config.yaml
encoder_arch: "resnet_bottleneck"
model: "model that answers yes/no questions on an image's attributes"
dataset: "procedural textures in two colours, tilted and lit"
train_examples: 195000
image_size: 64
crop_scale_min: 0.8
horizontal_flip: true
translate: 0.12
rotation_deg: 10
questions_per_image: 8
encoder_norm: "groupnorm"
encoder_activation: "leaky_relu"
encoder_weight_standardization: true
encoder_depths: [3, 6, 3]
encoder_kernel_size: 3
encoder_stem: "single"
encoder_avg_pool_shortcut: false
encoder_widths: [192, 384, 768]
fusion: "cross_attention"
fusion_encoder_width: 192
fusion_encoder_layers: 6
fusion_encoder_norm: "layernorm_no_bias"
fusion_encoder_norm_position: "pre"
fusion_encoder_activation: "gelu"
fusion_encoder_mlp_ratio: 4
fusion_encoder_head_dim: 16
fusion_encoder_fused_qkv: false
fusion_encoder_bias: "none"
fusion_encoder_qk_norm: true
fusion_encoder_parallel_block: false
fusion_encoder_inner_norm: false
fusion_encoder_positions: "rope"
fusion_encoder_cross_attention_every: 1
init: "torch_default"
residual_init: "zero_last"
optimizer: "soap"
beta2: 0.99
lr: 0.0027
beta1: 0.9
shampoo_beta: 0.99
eps: 1e-08
precondition_frequency: 32
max_precond_dim: 1024
one_sided: false
adamw_lr_other_params: 0.00079
steps: 4700
batch_size: 64
epochs: 1.5
lr_schedule: "poly"
final_lr_fraction: 0.05
warmup_steps: 230
weight_decay: 0.1
adamw_weight_decay_other_params: 0.05
Rows from block 2 of the image encoder of a small model that answers yes/no questions on an image's attributes, named by matrix and row number. Rows with one number belong to one channel. Each number is 128 + 24 x the weight over its row's rms, rounded and kept within 0 to 255. All counts start at 0.
After each channel's rows are labels from the 100 images, of 14976, where the channel reaches its highest value: "top examples" is what is common among them; "colour at peak" is the nearest of a few named colours to the mean colour under the peak. Only what is clearly more common there than usual is listed. The data: procedural textures in two colours, tilted and lit.
# convs1: 3x3 conv (encoder.blocks.2.convs.1.weight, 48x48x3x3, standardized in use, each kernel summed), inputs 0-47
# convs2: expand pointwise conv (encoder.blocks.2.convs.2.weight, 192x48x1x1, standardized in use, transposed), outputs 0-95

convs1.40 [130 118 108 144 115 147 109 145 128 130 101 104 178 119 163 122  80 125 162 168 144 104 153 149 150  94 144 118 116 125 119 145 132 125 128 157 188 162 126  99 106 155  83 145 136 138 101 139]
convs2.40 [136 131 160 128 131 129 129 146 107 116 149 106 146 124 103  95 154 139 100 136 145 144 148 103  79 107 121 105 120 129 144 158 123 106 103 146 141  94 134 146  92 134 100 137 137 144 120 125 129 112 120 152 112 136 105  99 183 134 128 113 123 107  98 121 162 122  99 115 136 137  96 118 131 157 107 161 157 144 114 100 144 142  91 191 169 138 128 158 141 131 119 155 162 108 143 106]
top examples: red; ground colour: red; mosaic
colour at peak: red

convs1.1 [ 96 120  82 110 197 123 122 136 149 111 134 162 125 151 103 174 128 132 126 153  96 133 127 148 147 105  91  74 161  94 149 114 122 120  97 124  98 132 136 124 124 147 118 102 114 140 121 110]
convs2.1 [145 133 130 124 138  88 138 169 140 148 113 139 126 122 160 124 101 151 167 155 142 122 118 121 105 146 132 113 161 122 100 123 100 121 148 191 186 155 150 141  96 121 117 118 125 140 107 140 115 121 105  77 114 112 134 138 131 135 144 125 142 128 112 127 140 116  85 127 120 139 117 124  86 202 118 128 122 128 129 137 123 153 103 130 136 135 111 114 126 106 128 126 160 151 116 133]
top examples: green; pattern colour: green
colour at peak: green

convs1.22 [133 123 134 148 154 159 103 127 153 136 142 151 123 108 137 103 125 119 114 123 112 139 121 120 101 123 102 142 170 167 117 156 117 157 123 131 147 159 211  80 132  81 125 135 136 112 157 104]
convs2.22 [181 111 144  76 125 131 159 130 138 128 122 137 130 132 120  99 162 115 114 128 183 126 137 111 107 158 170 124 136 110 155 125 102  98 118 163 154 139 119 118  91 141 136 143 150 129 127  95 125 169 163 117 140 110 208 131 153 132 146 165 110 121  97  91 133 143 133 178 104 123 126 159 142 158 116 118  81 145 157 132 123 124 112  71  87 137 144 115 104 109 139 138 150 137 131 128]
top examples: green; pattern colour: green; speckled
colour at peak: green

convs1.12 [135 142  95 156 120 129 140 161 128 109 105 131 140  97 103 129 105 133 166 149 147 125 144 155  65 120 122 121 146 146 153 117  89  85 121 136 133 148 125  89 154 179 118 158 160 166 137 134]
convs2.12 [154 162 149 146 116  90  78 105 173  76 137 109 139 130 166 157 148 152 109 148 170 150 121 143 103 124 118 153  74 117 114  96 116 123 145 111 151 139 147 163  92 138 125 150 129 113 111 134  88 104 151  94  97 123 133 124 143 126 132 119 132 129 157  86 103 121 124 105 111 169 210 118  96 181 172 164 110 111 119 131  69 143 148 135 112 135 143 139 136 150 123 151 171 134 111  91]
top examples: red; pattern colour: red
colour at peak: red

convs1.23 [130 107 107 134 164 133 137  86 133 135  74 138 151 193 135 146 130 136 151 160  98 121 128 129 124 102 120 119  82 125 141 111 148 105 100 109 138 163 123 121  86 123  81 105 150 129 106 149]
convs2.23 [145 139 108 122 145 102 128 127 193 103 160 142 132 114 125 118 215 123 158 130 114  71 146 129 154  81 155 153 140 127 119 129 155 140  85 136 111 131 162  89 149 119 130 111 106 140  94 161 110 106 120 120 134 162 123 141 109 113 162 144 141 133  97 148 147 112 130 117 122 105 123 116 135 153 164 157 107 113 162 137 172 103 120 136 139 148 119  98  89  74  75 136 104 118 144 134]
top examples: red
colour at peak: red

convs1.2 [124 130 109 123 163  65 175 140 132 145 109 148 149 145 156 155 111 140 155 172 129 145 121 106 136 142 154 109 160 116 113 129 126 101  97  99 134 100  95 105  89  89 117 127 111 146 135 159]
convs2.2 [140 120 127 136 125 126 127 124 158 157 157 141 105 124  82 143  94 143  98 143 102 148 137 166 153 164 140 140 168 105 138  95 145 144 132 123 120  83 103 104 146 137 109 157 157 159 125 140 119 153 136 131  98 139 129 148  73 118 170 144 149 127 126 124 122 119 119 130 103 146 135 123 131 125 139 189 125  92 124 136 141 135 118 148 102 105 169 123 131 147  93 113 120 125 102 131]
top examples: red; pattern colour: red
colour at peak: red